python train.py --train_examples=122500 --image_size=48 --mask_ratio=0.75 --loss="mse" --encoder_norm_position="pre" --encoder_head_dim=64 --encoder_inner_norm=false --decoder_width=128 --norm_pix_loss=true --init="orthogonal" --beta2=0.999 --cautious_weight_decay=true --lr_schedule="cosine" --weight_decay=0.2
Rows from block 2 of the encoder of a small masked image model, named by matrix and row number. Rows with one number belong to one neuron. Each number is 128 + 24 x the weight over its row's rms, rounded and kept within 0 to 255. All counts start at 0. Numbers have three digits each.
After each neuron's rows are labels from the 100 images, of 14848, where the neuron reaches its largest size: "place" is the part of the image that holds the peak; "patch colour" is the nearest of a few named colours to the mean colour under the peak. Only what is clearly more common there than usual is listed. The data: made-up road signs on poles.
# gate: MLP gate (encoder.blocks.2.mlp.gate.weight, 336x128), inputs 0-42
# fc1: MLP up (encoder.blocks.2.mlp.fc1.weight, 336x128), inputs 0-42
# fc2: MLP down (encoder.blocks.2.mlp.fc2.weight, 128x336, transposed), outputs 0-42

gate.50:141142152123156154117148164168137116161134118130157122137070140136148118141095155137082109115130142157101147159083136142133122087
fc1.50:128128114154150134112127116144098110175135112139133130121124147120156133117041152116141105157125123133128131122133106120134078100
fc2.50:121094132126113138139111165118073086134151153096125109139119117113115140128144122102094121148088134104143140075107142128121144129
place: bottom centre
patch colour: green

gate.129:111139126124146161137122134116179135125101127142147140162113118123129136104105128114133122170143106126107124146149117109108125104
fc1.129:115121128155133075110128098143155082136106109103121142107158091133165111098117083099118097143154109083127128149098168152108106084
fc2.129:136140130104137155139162152162116140084167109124124121130135121131125152089166148153109180091096132182124137121107113118135112109
place: middle left
patch colour: brown

gate.293:126121166129101120137143077116123143077164157129121135134152149150102113154070153125119155078113113146118167096131123169131150099
fc1.293:094105098135153116113099150118141139139100107084141122148099107157136169068161109126171107151122121133128145120133141137123137128
fc2.293:124117165118098117098134111140074122128154158111144113132127175106120117125103167100101157108130122150119141135111155146140136136
place: centre
patch colour: grey

gate.66:143107121134115114119143136124193135123119144153119112151095094132118117173144160086118122128168140107133128089098136138103143110
fc1.66:157127139127077124134148108145130146186144130129153116143103145093146120115098117148166119135103149098161160140149090131123151156
fc2.66:097120096101093120102140152131119143151145131136129098198163079182114165160103098065089137150126100103142105120130152129146129139
place: middle left
patch colour: brown

gate.286:129145148153181157106094140148167122130131136099122135128113137140128059142118158103110136155123117111104135150138126173127114091
fc1.286:132105157118132130110110126139111126098100116137153120113094132185137149133182123100147106117114131092141116108093145151139133113
fc2.286:123108116116071103135134131107098122124136166175119144127211138139140145167096139121138116156150123100103138173173115118150127130
place: middle left
patch colour: grey

gate.208:096131132126140140087156101128122152148146147157091151148173180096169162136124076126102117090126101111088114129101104077142112138
fc1.208:153089136097135130168152111118117191151127168077137146126140134060126178139146141165169115167134131173128122123131103084149148161
fc2.208:082140118121130135150129111178164148118119133160133161165147112142108127152122112148126130144115151134129143157157140110083143134
place: bottom centre
patch colour: grey

gate.191:116119132139152164115124150097141109140192088132114120111155135130103131175158110125123108109101163100113112094109114116143139076
fc1.191:116092161084108124133163118154129177127106137156136159093113177084135174079078103095143101124161108127125134137102131105117102147
fc2.191:107134137136146114183123118130120125136161092138115097146117129149176166121112108154111131157120148104144131112112084105104133139
place: bottom left
patch colour: blue

gate.297:146133154144127100094133081114148121149156107095166095124138160132096124185133152105135110071126092151142101159115146114142133148
fc1.297:172131122114117122120100124149119122147173125133148115131137143105132129104165132120153094111159144144135122117171170113140107172
fc2.297:124117120152132144128150126140127169122146111103073108122128142133123118129157126103159116155087096118096141114124152114130130148
place: middle left
patch colour: black

gate.288:089138129121126148103169138086111103143116140146097127108096138117142146097145133150094104110137112080126126111134077112068102134
fc1.288:130143140113105124160100116135121129129150137137094130053099082081148127123130128100110113089102125112125157146145090154132124109
fc2.288:104140115120145135135144135106153117130140111121144133146103123096094114092156140168170124121123153131132139093137072106113093132
place: centre
patch colour: white; pink

gate.291:094160131127106158117138118133116086177100166127118154105118119142088134102138135173092122102118110118130122118114115085092080121
fc1.291:096171151106119111147070128131104123136153152147118123130131101144129108143126120125149140192106149183111098137148127138174136127
fc2.291:161109113123093102136121100139150163089119124158111129110126117126139159142125125091096151117093098129138165125134135123136158141
place: centre
patch colour: grey

gate.68:128176149155141135122090110114131140096104143087098154141135130106143111095098120132107101097133096151122145132130164163113120115
fc1.68:137130123165132136139124164145105140128098111094113153138144131157162110125152112133113114128155142144130112122061108192103167137
fc2.68:129147152107122128139112115132109175118114164106128149138076106106135127086094138113155149143129144146130143139140129145135136106
place: centre; top centre
patch colour: brown

gate.89:109128157141150159104157122079145144157174153127152098084118090130148133141136125156154101111168180080148147151087107131115099084
fc1.89:139157080136154131132122185176114118159089109124145132190139139142154103140128105082151159165087093133116117101149106118121116115
fc2.89:127123114138077085148110156142118151129122145144126124122130177116160136121092106074107141099143119097151139115159178130142137133
place: middle left
patch colour: black

gate.289:120153101146153150126123107129166093129134160115098125141096154141149083099129137119121166129082140140127117131126114132152116089
fc1.289:140165086132118133164143119115119119124171163145103123121165146135064114097165174113129144085111116142125135110101145166128135149
fc2.289:166078151135100127132110117108120141142078162122110137108140094137132101140132141092090095130115131110100118120108124141114139140
place: centre; middle left
patch colour: grey; pink